A small spectrogram enhancement model, trained from scratch.
Model: 5.22M parameters, log mel input, arch unet, activation silu, widths [64, 64, 128, 256].
Training: soap at rate 0.0045, 10300 steps, batches of 128.
Data: 39062 training examples, 33.8 epochs.
Rows from block 9, named by matrix and row number. Rows with one number belong to one channel. Each number is 128 + 24 x the weight over its row's rms, rounded and kept within 0 to 255. All counts start at 0. After the name is the row's rms in percent of the matrix's.
# convs0: first 3x3 conv (model.decb.0.1.convs.0.weight, 128x128x3x3), inputs 100-109, a 3x3 kernel for each
# convs1: second 3x3 conv (model.decb.0.1.convs.1.weight, 128x128x3x3, transposed), outputs 100-109, a 3x3 kernel for each
convs0.53 094 [172 143 142 152 180 143 184 126 139 132 137 118 138 123 104 154 110 146 122 111  92 146 141 113 138 130 107  75  97 115 129 125  93  83 108 141 126  72 120 113 129 151  91 148 103  79 132 174  92 148 131 108 115 103 128 141 127 126 104 148 165  91  94 160 133 107 129 117 141 180 111  87 155 152 115 163  60 110 132 195 106 187 154  99 123 148 107  99 113 123]
convs1.53 098 [167 153 127 133  74 165 182  94 135 153 130 130 163 166 107 142 154 124 161  89 100 103 130 183 129 142 113  97 145 125 168 123 161 152 126 118 157 132 139 105  92 135 116 139  89 142 178 114 117 154 167 126  87 168 148 144 139 160 104 104 118 162  97 161  99  88 132 118 140 162 101 166 142 114 126 145 115 153 152 100 134 155 133 186 120 130 123 100  90 123]
convs0.54 094 [127 126 116 114 113 139  80 141 121 144 116  74 108 120  53 111 175 126 113 111 142 140 122 129 101 141  97 102 121 123 121 150 146 138 166 183 106 106 164 141  97 116 101 138 135  78 132 148 143 110 105 142 104 139  66 133 141 109 132 136 110 116 179 124 122 125 110 112  81 111 150 147 119 126 101 127 110 132 124 138 160 146 142 145 145 157 125 133  94 146]
convs1.54 094 [ 93 148 175  89 151 186 117 137 101 165 118 105 122 122 118 117 136  81 117 142  57 113 123  81 128 148 203 113 136 140  85 116 104 117 157 151 141 133 134  71 126 134 114  96 161 127 161 109 135 128 130 155  93 111  97 109 153 106 108 118 121 142 115 147 129 126 118 175 149 149 112 172 103 114  74 101 155 118 118 121 123 109 133 176 154 130 131 119 160 142]
convs0.55 112 [103 145 157 132 148  70 126 124 114 128 119 125 104 148 146 150 120 114 123 134 130 185 130 101 148 135 121 119 118 122  86 118 152 153 105 108 227 130  99 191 142 129 135 124 128  85 140 100  88 106 168 109 127 117 140 140 126 120 142 116 153  80 121  96 111 140 120 133 156 166 152  93 144 103 121 201  88  87  94 164 153 129 105 113 120 158 174 160 124  94]
convs1.55 102 [122  97 152 170 117 107 127 109 150 139 105 117 155 109 151 104 151 103 132 115 117 141 116 136 144 134 107 132 113 140 135 126 145 119 159  84 107 135 127 126 115  94 170 118  97 163 154 118 124 147 104 113 101 145 156 111 146 146 142 139 124 101 121 125 154  86 113  94 138 106  88 152 140 130  91 189  59  85 112 122 109 173 127 125  77 138 145 141 128 146]
convs0.56 079 [148 173 137 119 131 114 120 164 104 124 132  91 151 149 162 143 146  97 110 120 104 119 141 124 164 187 173 148  87  94 114 137 156  99  87 130 117 153 103 122  98 134 126 157 106 113 118 120  90 115 121 152 123 165 100 146 130 124 119  99 126  95 131 133 142 141 148 143 152 107 128 115 129  88 138 137 141  72 141 148 121 150 143  92 121 150 151 109 141 119]
convs1.56 079 [147 134 112 121 103 104 108 127 135 122 139 175 128 142 138 130 114 103  83 116 137 130 119  98 136 113 156 135 149 133 136 117 105 120 141  67 119 162 157 135 128 165 114 148 101 120 146  92 145 122 136 136 131  93 144 158 133 119 131 131 125 104 109 123 121 134 144  97 118 126 113 116 137 123 146  82  94 141 100 137 110 137 135 115 109 124 135 140 141 111]
convs0.57 101 [143 136 120 144 104  90 139 129 123 112 137 129 130 141 128 130 127 141  93 133 109 127 124 137 201 146 149 114 101 118 140 134 112 125 137 125 148 146  36 116 158 109 108 161 124 161 181  86 144 156 154 114 109 118 177 134 134 129 122 102 150 171  86 123 100 102  89 114 106 175 155  98 105 114  63 186 152  48 121 178 187 124 122 111 138 141 119 154 115 137]
convs1.57 100 [110  90 179 140 126 134 206 122 105 107  93 112  91  94 133 119 160 109 137  74  72 110 147 155 176 147 113 163 103 122 125 137  81 143 125 142 101 137 134 160 124 125 158 147 104 105 118 110 143 168 129 135  99 146 110 128  70 149 137 162 171 155 133 166 110 152 135 149 156 146 125 129  87 119 112 134  78 109 188 127 138 114  81 117 165 131 102 140 120 131]
convs0.58 085 [124  97 114 127 142  90 122 135 192 143 153 113 144 120 110 120 113 142 105 122 184 117 117  98 121 136 128 112 129 102 146 134 125  92 162 114 114 117 117 157 109 134 119 133 131  97 165  82 123 108 164 135 125 132 105 116 101 133 106 150 104 156 146 146 150 122 130 142 166 167 143 148 119 143 128 133 106 102 134 151 137  96 141 134 165 102 115 135 147 121]
convs1.58 092 [ 75 136 122 146 111 132 125 114 148 119 140 114 107 149 110 110  93 146  95 129 145 153 101 129 116 116 193 104 130 187  81 150 114 183 140 123 104 152 104 124 129 133 143 102 156 129 167 114 143 111 125 107 126 122  88 131 115 130 108  93 128 121 126 160 135 153 106 144 112 122 124 168  90  88  90 134 171 141 133 102 148 107 148 137 150 139 134 109 134  98]
convs0.59 087 [107 101 123 152  71 117 158 158 153 122  82 137  99 107 140 114 110 119 130 131 125 124 140 153  94 141 116  81 189 109 151 119 153 114 127 139 124 104 135 142 179 105 107 160 140 158 148 145 123 155 119 166 115 116 103 133 110 137 137 136 149 151 111 151 133 174 135 141 107 139  95 105 132 103 101 122 101 145 140 121 160 101 171 127 156 133 149 135 162 123]
convs1.59 095 [ 88 133 123 169 110 108 109 150 119 160 136 141 125 156 126 109 155 126 102 134 120 148  95 143 143 137 108 112 138 154 118 136 137 113 148 113 100 156 115 112 108  99 118 158 112 144 175 116 196 116 133 109 111 130 113 154 135 124 134 106 141 143  74 103 124 140 111 110 151 144 118  99  82 147 143 109 180 152 139 137 153 116 101 140 132 156  97 145 142 105]
convs0.60 096 [154 115 152 134 133 108 123 144 134 134 100 139 100 150 116 140 108 108 104 133 115  93  80  93  86 107 129 133 134 143 126 106  92 156 141 152 116 111 122 120 142  98  85 110 184 142 135 112 133 161 125 156  94 117  92 144 135 121  91 158 183 142 177 111 123 166 117 102 101 150 119 159 129 153 141 162 119 147 109 117 105 139 126 166 119 150  94 118  99 131]
convs1.60 091 [115 123 140 122 103 118 179  90 114 161 144 135  93 134 118 121 129 122 144 131 105 137 127 171 154 103 151 134 120 105 139 139 112 139 147 157 105 133 111 147 103 112 156 152 112 157 125 118 153 152 143 119 124 135  84 136  72 121 111 125 150 108 125 202 122  86 129  87 144 131 135  69  93 147 140 162 111 145  67 137 151 110 128 137 145 131 123 106 135 166]
convs0.61 090 [142 104 134 106 109 151 155 109 145 176 117 120 122 149 138 125 137 145 146 128 137 115 136 117 118 102 105 143 156  96 108  86  97 123 140 111  99 122 139 141 104 103 148 122 128 108 130 111 171 134 126 139 147 152 119 131 113 186 156  87 106  96 138 142 121  97 138 111 144 125 128 138  99 122 142 123 103 164 142 121 129 122 139 129 126 120 148 153 118 151]
convs1.61 115 [135 133 122 141 160 141 125 138  95 123 120 130 142  81 132 112 145  97 121 111  98 143 136 123 132 130 151 117 120 119 142 150 112 160 124  93 127 132 102 136 142 127 134 110 132 151 153 108 137 143 112 139  95 164 126 135 140 147 102 147 150 153  98 146 116  98 150 157 103 116 155 162 133 174 130 156 111 129 135 112 144 137 147 120 138 129 137  95 128 121]
convs0.62 103 [103 127 103 124 108 102 144 121  76 113 129  97 135  84 127 116 181 142 145  97 146 138 135 139 110 126 137  88 114 129 107 164 137 121 122  83 126  86 171 122 133 190 109 151 112 129 124 169 107 127 130 158 142 111 151 133 168  92 124 128  76 132 141 140 107 141 117 134 137 116  87 135  99 164  92 106 123 141  95 250 156 159  98 152 136  67 166 107 170 103]
convs1.62 114 [124 159 148 132 154 132 104 173 100 163  81 149 116 136 163 109 128 173 111 151 143 123  84 145  89 140  88 137 141 156 129 128 117 162  97 155 101 124 125 110 145 126  86 144 108 113 116 138  71 111 130 147 104 130 103 133 149 145 100 153 101 140 147 130 107 135 124 115 110 127 147 133 144  66 146 121 149 127 147 116 136 166  97 136  90 148 120  99 166  88]
convs0.63 103 [118 151 163 140 121 144 102 148 103  91 159 149 136 113  87  80 126 141 131 125 118 141 135 157 121 104  93 128 139 138 147 102 138 130 127 122 104 120 116 141 113  98 111 117 120 110 115 124 140 117 125 109 119 118 128 132 136 162 166 141 109 153 128  98 113 142 139 134 127  59  75  72 147 164  78  83 122 134 108 121  64 115 156 132 138 133 118 157 101 133]
convs1.63 116 [108 111 123 147 144 114 150 116 162  92 128 136 148 143  97 109 110 138 143 149 142  93 101  94 107 160 104 111 126 140 166 105  93  89 131 113 117 134 134 162 113 137 123 135 140 113 145 132 125 120 128 120 151 142 129 137 119 162 107 111 182 128 155 123 160 144 134  92 148 191 123 146 123 119 116  76 110 171 243  64 116 133 131 120 144 161 108 115 124 151]
convs0.64 117 [139 162 120 119 143 141 128 137  96 157 132 101 103  86 150 162  94  67 144 174  80 140  96  96 124 146 173 139  95 140 128 145 133 133 131 134 127 147  84 148 182  91 121 118  89 144 144 137 113 146 128 104 103 129 122 133 124 113 160 130 149 139  83  96  98 132 151 102  90 141 133 105 142 179 113 121 102  92  97 157 172  95 130 123 118 115 134 140 126 154]
convs1.64 123 [103 147 126 124 147 112 151 101 125 125 137 153 133 118 162 142 128  72 152 142 158 158 136 118 170  99 112 100 163 105 171 124 116 148 133 116 142 140 131 134 109 134 157 139 131 145 170 136 117 111 149  78 134 156 115 121 120 152  86 173 119 183 144 133 143 134 173 138 135 101 146 172 140 107 129 187  78  98 104 167 111 134 124 139 116 109 157 125 123  99]
convs0.65 087 [119 157 126 104 151  96 155 140 123 151 121 146 128 179 101 100 168 119 125 129 139 118 152 153 117 142 183 116 110 125  80 130 141 136  77 148 132 131 113 129  96 107  81 153 140 129 113 106  97 110 121 142 116 125 133 124 151 134  97 176 135 139 161 196 137 172 133 111 148 145 131  95 182 151 141 137 160 149  88  98 134  73 180 113 102  99  88 114 147 143]
convs1.65 093 [155 138 142 173 118  60 149 100 103 169  86 137 112 141 144  91 136 144 124 118 107 106 135 114 158 149 141 126 146 171 164 110 112 157 124 167 115 165 160  93 107 145 167 165  85 141 119 131 143 124  99 146 124 129  98 120 172 102 154 143 134 162 118 110 109 109 107 179 108  97 115 112 104 107 192 115  94 152  89 121  90 130 117 142 108 161 147  72 126 138]
convs0.66 093 [123 140 145 135 126 110  98 117 116 131 158 154 124 141 131 186 162 184 120 117 123 139 144 139 114  86  84 128 135 138 119  96 111 146 163 143 120  81 109 117 142 130  90 171 131 122 139 152  97 139 134 143 110 118 132 180 101 100 112 123 128 123 119 120 143 192 115 156 142 131 126 152 102 121 130 156 136 165  99 100  91 109 116  84 131 107 106 119 121 159]
convs1.66 093 [139 124  95 117 138 168 148  92  83 115 132 123 138 137 150  95 129 142 122 166 140 119 130 108 165 121 156 132 149  76 100 112 187 136 131 167 114 111 107 119 122 152 127 134 119 120 132 138 156 128 113 120  94  95 177 144 119 139 118 156 105 121  98 122 117 123 128 157 120  49  89  74 100 151 131 183 132 137 143 136 129 134 136 123 154 135 147  96 124 115]
convs0.67 090 [ 94 106 116  73 133  76 138 131 112 111 110  64  77 134 129 152 111 140 127 134 117 150 144 164 106 113 114 139 141 141 127 166 136 103 177 163 117 127 109 135 105 117 124  69 131 157 120 148  59 101 104 152 108 173 142 128 113 134 145 146 122 122 102 156 116 143 122 118 112 155 110 150 145 158 130 102 110  84 156 130  62 127 108 113 137 134 146 138 124 123]
convs1.67 101 [120  96 132 105 106 139 116 128 151 128 126 114 121 140 116 120 155 153 133 149 144 122 114  76 109 170 153 121 104 161 112 118 129  85 127  84 103 175 175 141 134 125  92 103 143 114 142 101 145 125 136 101 155 114 118 104 115 125 139 125  85 117  50 125 107 118 104 125 125 127  83 112 181 134 139 133 126 154  99 121 102 151 171 109 141 126 125 107 135 123]
convs0.68 084 [123 120 190 157 122 111 127 114  94  82  82 126 136 115 122 122 143 136 101 108  71 112 147 121  87 108  97 142 110 122 127 114 113 130 126 135 111 159 149  90 125 106 130 120 115  81 111  82 111 127 111 110 102  91 130  93 115 161 153 134 109 108 121 135 125 149 152 121 100 130 141 159 133 134  86 157 138 166 170 106 119 162 133  74 162  94 161 117 168 174]
convs1.68 088 [127 110 158 135 115 108 111 142 118  95 126 114  98 181 134 141 148 147 141 140 105 105 140 154  89 136 137 129 165 180 111 135  88 132 106 155 157 156 165 179 140 156 117 167 116 133 139 142 159 131 150 148 146 146 104 124 138 108 158 107 137 135 152  84 105 109 152 115 136 155 153 120 111 130 131 111 133  92 124 112 112 130  98 123 116 152  82 127 122 148]
convs0.69 087 [106 133 122 107 125  82 105 132 107  89 135 143 155 103 135  91 129 128 135 155 115 144 136 186 121 150  81 148 133 127 108 126 107 132 125 146  94 128 110 135  81 101 124 139 112 108 140 120 100 111 135 113 109 155 149 136 115 123 136 135  97 158 113  99 130 105  96 132  95 143 139 182  82 125 124 130 140 134 149 144 126 154 159 117 113 127 167 145 123 110]
convs1.69 096 [129 114 146 126 118 153 104 133 103 120 138 158  71 132 144 141 156 105 130  96 106  77 103 166 100 161 101  91 138 133 167  88  58 105 162 148  62 131 121 157 112 194 118 126 129 113 143 134 131  94 104 131 123 148  92 112  97 111 145 123 133 142 119 104 114 130 142 131 160 161 137 149 118 113 122 100 149 128  59  97  92 167 144 134 117 133 116 146 140 120]
convs0.70 088 [126 144  96 111 128 130 106  92 145  96  87  84 114 106 114 129 153 111 113 123 105 128 154 128 120 143 121 140 144  91 153 117 152 125 117 123 141 130  98 113 106 103 104 115 108  92  98 101  96 122 107 106 106  96 106  78 100 104 148  58 116 113 152 119 132 105 166 142 146 104 147 141 146 128 151 123 135 145 121  86  87  91 106 127  86 111 103 144 116 138]
convs1.70 083 [150 107 157 145 129 117  99 100 129 137  65 124 122 149 130 114 147 107 114 119  96 130  98 100 143 163 113 123  64  57 127 131 137 133 121 125  97 135 141 160 146 139 117 150  97 103 145 166 183 119 126 146 134 160 126 144 144 130 127 120 137 123 153 152 136 107 140 102 120 157 141 152 168 151 105  53 102 121 121 125 106 146 110 124 161 157 104 100 121 177]
convs0.71 096 [141 153 155 117 127 146 136 131 146 119 117  92 126 144 127 124  94 140 140 143  91 118 123 114 120 130 158 137 104 102 134 127 103 161 105 107 139 127  95 105 173 111 164 118 159 142 159 134 171 150 134 147 140 121 137 108 115 139 135 150 127  89 102  95 150 132 137 109  88 128 137 152 191 137 104  89 130 110 121 181 125 110 130 136 109 119 168 122 120  85]
convs1.71 104 [124 112 137 128 120 109 146 111 108  95 174 103 167 140  97 143 135 135 101 119 123 128 149 108 104 140 162 162 101  93 123 122 147 189 132 110 130 112 143 114 142  95 106 139 132 104 126  83 150  97 114 109  92 106 125 146 146 128 100 124 108  96 122 126 112 152 179 135 144 128 142 175 111 130 137 161 119 147  82 100  96 166  76 131 121 166 124 106 126 143]
convs0.72 096 [113 145 192 141 106 161 151 113 152 117 142  89 130 107 120 169 180  98 109 148 127 128 132 158 105 158 141 112 138 138 155 117 128 122 132 119 121 108 162 112 124 172 163  93 107 117  77 162 106 162  82 133 148 140 141 103 136 111 119 139 152 121 146  99 119 101 129 129 124 143 100  97 104 122 124 164 116 118  85 125 139 146 127 127  98 110  85 132 139 128]
convs1.72 108 [107 127 127  97 135  80 108 116 178 152 115 116 152  91 126 131 125  94  86 128 118  96 110  79 113 127 147 115 123 172 135 113 161  75 118 121 110 113 128 110 159 106 144  94 129 131 131 155 158 128 113 155 156 142 127 138 145 120 102 119 100 120 161 159 148 137  97 140 106 116  89 165 159 100 120 118 149 126 107 154 153 129 118 132 139 110 179  85 154 142]
convs0.73 093 [125 115  98 138 140  97 125 121 113  96 117 138 166 139 132 113 136 121 108 134 124 168 132  91 124 121 125 140  89 146 127 127 123 160 130 142 165 175 123 139 149 100 102 168 145 133 120 113 116 118 107  97 134 118 100 116 169 147  94 124 129 175 118 136 135 107 109 125 107 133  89 117 111 154 120 170 100 153 103 204 135 150 160 122 129 137 123  92 120 128]
convs1.73 087 [ 93 114 172 144 106 119 134 120  87 124 124 123 117 131 129 164  76 100 147 127 120 164 137 120 119 109 125  91 101 126 155 102 148 148 118 116  91 132 151 143 105 156 163 127 137 131 127 140 138  91 145 102 114 151 149 117 178 169 132 119 133 168 155 148 156 127 134 110 160 113  95 104 135 101 135 111 112 125 142 117 142 137 152 146 129  93 111  90  85 102]
convs0.74 092 [179 151 104 106 132 126 113 134 141 158 114 185 109 118 162  85 115  97 141 156 102 101 113  90 160 167 129 109 100 179 102 148 120  96 113 107 189 187 103 174 145 143 132 179 106  98 113 140 132 116 117 160 124 128 155 126 129  92 110 136 150 141 103 136  89 155 126 116 102 133 135 158 113 134 123 114 108  98 168 121 152 183 155 131 157 147 107 107 126 141]
convs1.74 091 [148 123  72  88 157 155 145 121 105 160 132 116 117  93 157  88 117 127 120 121 121 175 111  75 152 130  94 144 147 101 122 113 145 110 124 148 151 135  66  91 151 110 144 116 120 138 160  83 126 145 129 120 102 127 117 121 143 125 111 128 127 153 129 127  92 147 157 113 162 128 118 127 130  41 138 159 121 100 134 125 128 117 140  65 151  68 151 162 127  98]
convs0.75 087 [116 146 106 120 142 123 111 131 174 136 150 101 146 116 128 135  94 113 127 153 143 131 144 142 130 131 137 149 100 140 172 116 146 105 128 141 125  97 126 118 125 116 128  93 123  81 148 139 112 121 126 154 129  99 162 145  94 133 114 139 124 149 114 155 124 170 146 114 118 109 136 129  96 145  71 112 164 145 144 117 116 132 107 164 143 124 104 120 102 121]
convs1.75 092 [ 32 138 139 137 133  89 123  83 150 110  96 154 111 164 102 150 127 141 124 122 130  77 124 172  99 125 134 121 122 157 103 148 121 132 108  90 165 115  91 131 129  95 100 151 134 176 102 117 132 112 124 116 154 121 104 162 116 166 123 114 133 120  89 130 127 111 129 179 126 167 103 126 128 137 106 149 145 106 113  94 129 163  96 166  94 174  98 100 154 128]
convs0.76 085 [100 155 137 156 118 100 134 152 129 120 178 129 131 122  94 131 153 109 126 135 123  92 137 117  87  71 101 130  79 128 108 115 163 150 136 139 130 135 120 150 136 143 100  91 159 119 141 119 123 115 101 139 109 113 134 141  87 121 114 122 139 154 127 165 159 155  70 113 107 112 120 147 129 175 115 126 126 120 150 117  84 104 127  82 127 111 123 140 118 110]
convs1.76 089 [134 169 127 104 144 139 155 156 144 121 137 114 131 119 163 170  90  90 145 135 125 112 123 147 108 116 122 155 111 108 145  87 178 113 119  80  91 156 146  84  99 130 133  87 164 163 166 103 151 127 137 132 116 127  96 128  93 120 111 134 116 168 136 128 150  86 148 131 180 144 113 144 139  98 165  89 111 107 153 120 112 145 126  98  72 114 151 131 134 101]
convs0.77 092 [121 145 128 118 134 126  97 112 116 113 113 154 136 102 117  92 133 123 139 105 128 131 143 143 147 140 140 202  98 163 131 153 152 125 103 159 123 134 118 140 127 116 161 101 131 139 122 185 145 116 120  93 134 104 144 134 129 163 105 144 159 165 107 140 108 121 116 103 137 127 148 143 121 103 157 145 130 142 123 143 164 126 139 179 112 136  86 126 131 122]
convs1.77 108 [161 146 159 144 148 175 137 100 184 159 105 133 166 108 116 154 118 149 140 113  84 106 137 129 176 101  93 112 144 107 146 118 112 104 150 128 127 152 127 150 130 106 123 110 133 161 135 118 120 109 127 122  84 161 173 129 136 152 147  66 177 107 144 104 108 126 137 157 121  90 140 115 124 136  84 108 121 143 102 168 143 141 142 114 103 166 121 177 124 134]
convs0.78 084 [132  73 141 134 105 115 134 165 140 119 130 150 150 119  98 121 151  83 133 129 115 151 133 133 153 144 117 121 155 145 136 123 119 153 156 113 125 111  74 147 109 184 130 100 107 118 139 164 125 103 117 161 114 122 157 184 142 107 151 143 157 138 134 118 122 135 104 107 108 120 112 184 105 144  98  99 113 139 191 120 177 103 138 145 125 118 148  96 126 135]
convs1.78 085 [160  78 111 126 116 126 132 148 102 114 140 141 125 116 117  62 111 130 135 108 125 118  99 135 116  73 133 101 114  80 126 140 155 128 128 145 111 118 113 146 120 124 100 115 152 112 123  91 140 133 114 136 125 103 154 133 129 107  64 163 134 121  66 139 148 115 140 113 165 113 148 114 137 149 130 118 167 122  67 151 104 160 187 159 152 112 142 136 148 109]
convs0.79 094 [163 126 103 159 104 100 136 130 117 148 148 108 135 121 142 141 149 150 172 111 109 141 129 141 165 105 111  93 106 161 141 133 136 161 138 101 139 104 117 130 121 129 126 119 133 175 100 110 108 154 128 105 129 141 137 115 115 151 134 136 138 112 120 124 142 140  69 171 104 131 128 137 127 119 114  86 165 134 144 149 128 134 130  83 150 147 171 123 120  92]
convs1.79 090 [140  97 117 125 156 134 144 146 100  94 129 116 108 145 152 102 122 116 118 144 103 111 108 124  73 191  83 144 129  99 128 150  92 149 103 139 100 170 142 138 144 159 115 177 118  87 148 143 129 103 129 162 151 109  93 119 125 115 121 127 113 137 106 124 100  99 179 109 116 117 106 126 154 105 120 139 105 171 125 138 128 130 112 109 122 154 136 144 127 124]
convs0.80 090 [135 141 155 121 143  94 130 131  98 239 142 130 134 115 156 131 127 146 118 151 138 145  99 124 120 139 108 111 130 134 125 136 136 155 104 157 115 144 140 150 134 116 141 128 119  84 106 124 122 134 118  89 133 148 108 121 145 129 105 136 143 104 152 155 179 177 103 136 118 123 176 133 123 133 173 192  87 171  92 123 130 112  94 112 101 132 109  84 104 106]
convs1.80 090 [154  98 104 178 135 132 131 113  74  80 112 109 125 111  60  55 117 106 151 116 136 158 135 123 133 148  93 131 110 115 146 172 162 113 131 152 156 123 130 145 132 128 159 134 120 154 106 162 137 137 149  91 137  90 140 118 117 127 135 139  64  68 109 148 123 121 125 129 103 139 114  82 117 147 148 138 104  93  95 165 135 117 124  87 148 120  77 152  83 157]
convs0.81 088 [113 124 147 135  80 149 130 111 102 136 167 134 168 113 120  97 152 160 138  98 131 122 145 114 126 117 135 101 140 104 100 127 108 155 130 168 125 137 126 159  85 166 104 126 137 126 129 127 140 129 129 139 170 131 160 141 139 139 126 113 142 122 153 123 120 128 150 161  75 138 145 113 128 126 150 146 113 158 138 104 139 156 126 131 161 134 119 140 127 100]
convs1.81 149 [151 132 144 127 146 138 118 147  98 134 119 150 137 129 165 135 126 117 141 150 132 132 112 131 138 122 151 124 117 113 128 123 122 135 157 148 151 163 107 150 147 101 126 109 139 151 140 114 133 149 133 114 120 170 161 145 154 146 142 141 156 135 115 164 167  84 171 165  83  95 116 160 132 118 123 154 131 112 117 142 136 153 154 113 117 117 127 121 125 163]
convs0.82 085 [152 123 160 114  69 172  96 115 114 121 127 125  86 116 134 125 172 128 113 129 166 143 118 123 125 127 160 169 145 175 158 107 145 103 105 153 152 101 135 114  97 131 157 112 121 129 113 184  93 137 134 151 124 111 151 135 132 136 142 129 119 133 134 106 121 139 141 147 155 115 161 157 113 168 183 128 101 157 160 113 111 141 106 167 115 144 133 113 123 112]
convs1.82 091 [ 95 143 150 130 131 104 148 157  87 150  94 127 128 108 115 128 133 131 126 173 145 148 134  41 168 130  91 106 137 143 137 103 145  90 102 130 113 139 135 107 125 130 117 188  78 138 156 129 142 101 155  88 134 106 126  98 107 131 114 136 128 114 121 109 135 128 144 124 130 128 121 146 122 104 115 131 110 132 105 125 107 137 141 150  88 122 139 155 136 119]
convs0.83 095 [144 160 104 136 140 167 105 110  85 163 134 131  70 149 143 115 129 114 127 126 122 138 142 130 161 116 160 136 160 139 160 129 150 131 137  92 140 136 111 149 131 134 134 169 111 138 116 114 139 150 145  92 129 153 107 120 126 140  98 156 102 133 101 147 141 120 114 117 125 156 133 135 118 120 154 113 150 129 108 142 120 126 125  91 103  87 126 153 132 104]
convs1.83 092 [152  87 114 131  92 127 151 117 129 132 108 138 121 138 177 100 152 104 124  72 122 129 117 118 136 115  94 128 123 141 146 115  95  53 124  73 127 139 129 125  98 146  97 149 122 135 151 129  80 124 118 160  94 129 100  98 113 118 126 120 124 144 129 153 118  55  94 141 123 122 122 165 135 135 129 103 101 151 117 149 175 165 145 141 157 150 134 125 154 106]
convs0.84 096 [123 166 165 137 108 113 113  96 115 156 101 126 102 108 108 106 121 120 138 155 152 111 121 129 105 175 136 144 140 114 125 122 121 123 130 125  85 140 141 168  78 121 117 128 150 106 112 115 118 136 135 115 112 165 145 148 148 139 145 119 146 132 118 117 103  99 109 152 104 168 182 192 126 119 106 165 113 155 110  98 163 155 160 112 131 118 178 133 135 106]
convs1.84 098 [144 124 125 148 106 144 141 134 146  95 103 128 123 125  94 143 116 145  88  68 119 167 156 163 137 143  75 155 136 139 128 124  95 143 114 133 127 138 141 141 145 106 146 142 149  93 147 128 102 105 117  72 103 129 112 115 134 103 113 142 145 132 113 106  98 127 140 105 129 103 178 130  65 142 148 199 110 143 120 178 114  95 103 108 119 131 124 151  95 143]
convs0.85 077 [119 140 113 117 108 109 114 141 129 148 115  98 129 117 149 137 126 123 100  98 122 116 112  93 139 133 120 162 113 132 130 116 132 127 130 104 117 128 178  99 109 103 111 119 110  96 100 161 147 159 104 136 150 142 117 105 151 148 153 145 149 111 140 129  98 127  96 163 131 114  96 130 127 129 130 112  93  87 103 167  63 104 139  71 174 107 144  77 159 142]
convs1.85 082 [121 114  96 114 104 104 108 108 128 126  85 105 130 111 127 104 165 115 124 128 112 123 125 149 167 131 145 108 142 131 154 136 115 117 117 132  87 152 134 148 112 137 160 157 118 130  98 151 140 155 147 101 169 131 101 111 133 118  80 143 105 146 159 154 166 163 118 112 145  99  81 109 128 144 124 118 141 124 174 123 137  87 147  88 125 139 112 136 111  93]
convs0.86 097 [125 152 150 107 153 122  95  84  91 115 140 131 106 125 137 119 142 135 142 113 125 129 144 154 120 113 122 105 157 163 169 132 144 125 142 134  99 142 146 148 138 136 111 127 132 127 136 137 136 121 114 116 131 124 134 159 117 146 108 142 119 152 160 117 109 109 115 139 106  87 109 146 151 144  75 127 137 153 147 146 174 110 120 143 144 150 139 144 120 144]
convs1.86 106 [151 151 171 113 123 177 162 116 104 113  96 158 138 156 151 152 137 112 142 121 131  97 128 132  94 132  96 143 129 118  98 121 123 139  82 167 137 148 133 121 129 140 112  94 152 159 132  95 108 124 143 161 143 143 114 110 165  76 120 127 144 138 118 116 163  99 112 102 149 163 156 131 140  96 136 106 140 123 237  85 129  86 135  98 179  93 118  90 185 143]
convs0.87 087 [151 151 137 126 107 155 101 140 136 132 143 119 157 129 137 128 155 144 117 134 150 176 150 182 104 114 114  81  74  52 134 119 101 119 136 124 153 169 170 101 109 122 178 128 157 113 133  79 116 111 117 111 152 130 143 159 168 123 100  61 166 145  91 130 127 121 119 137 116  70  98 126 117 139 112  55 126 125 142 138 145 106 141 136 175 120 153 132 147 129]
convs1.87 083 [128 125 212 127 112 133 135 117  96 121 137 101  86 108 130 158  91 141 163 139  51 137 149 158 108 100 102 129 125 106  87 181 113 177 115 115 143 120 105 132 147 163  98 141 102  87 127 125 127 117 104 124 152 121 157  97 177 124 123 118  80 121 107 135 134 107 183 113 101 142 147 105 176  66 107  83 153 149 160  90 140 107 158 122 181  71 102 127 124 144]
convs0.88 091 [142 119 114 138 127 132 126 129 133 120 133 156 124 110 111 111 127 129 146 137 155 147 131 149 121 113 126 153 114  96 127 144 126  96 138 121 139 129 108 157 105 174 122 112  89 165 114 135 127 125 103 123 144 127 173 109 156 114 139 157  75 120 108 140 104  89 108 113 159 125 132 103 137  92 108 109 105 108 137 143 136 146 122 166 151 136 165 133 146 134]
convs1.88 093 [169 137  97 152 112  98 126 124 143 106 137 118 117 126 128 156 164  94 115 117 146 166 127  65 131 155  86 136  96  71 133 117 148 144  98  85 128 140 188 190 146  97 125 126 145  99 102 107 143 136  97  97 127 165 131 113 154 114 116 159 141 137 120 125 132 117 114 104 118 140 122 112 153 161 110 132 130 131 135  98 136 128 124 132 129 109 165 126 122 155]
convs0.89 084 [111 132  96 113  97 100 104 133 154 107 131 156 125 114 136 134 114 179 128 115 126  93 104 110 145 132 103  63 113 100 147 155 124 164  91 108 132 169 112 143  99 135 111 151 147 100 137  87 110 100  91  95 137  96 109  99  71 121  97 124 114 152 169 116 117 133 117 116 142 112 127 104 130 104  97  84 162 108  99  97 124 120 136  93 143 176 159 112 123 117]
convs1.89 090 [153  90 128 159 116 141  97 140 163 105 121 144  78 174 134 117 154 122  98 114 159 133 131 151  78 145 138 147 140 128  84 116 126 128 102  93  75 143 133 138 111  96 143 134 100 180 148  99 155 112 148 118 116 144 129 134 126  91 168 142 141 132 156 132 145 140  89 115 117 152 125 173  90 139 126  92 110 169  89 136  90  89 108 104 118 131 123 133  80 140]
convs0.90 084 [109 151 122 131 127 126 120 125 114 135 149 108  88 117 104 120 110 113 144 153 137 114 134 128 136 153 151 134 142 112 153 110 123 138 147 152 119 155 126 157 163 104 147 111 111 157 145 138 100 142 141 142 143 171 138 118 149 108 118 134 110 129 139 141 154 118 101 120 122 130 102 159 121 117 113 107 158 129 119 112 175 126 129 208 112 116 115 163 163 136]
convs1.90 093 [125 151 180 135 120 121 136 130 119 171 141 136 133 110 119  82 148 105 133 110  79 150 147 154 119 100 145 155 134 161 125 126 170  94 132 109 139 100 139 129 142 113 157 117 131 105  77 113 143 110  97  79 133 105 129 159 107  77 139  99 107 108  84 113 131  96 112 142  85 148 110 170 161 111  90 111 123  89 102 126 152 116 117 124 144 148 127 112 157  94]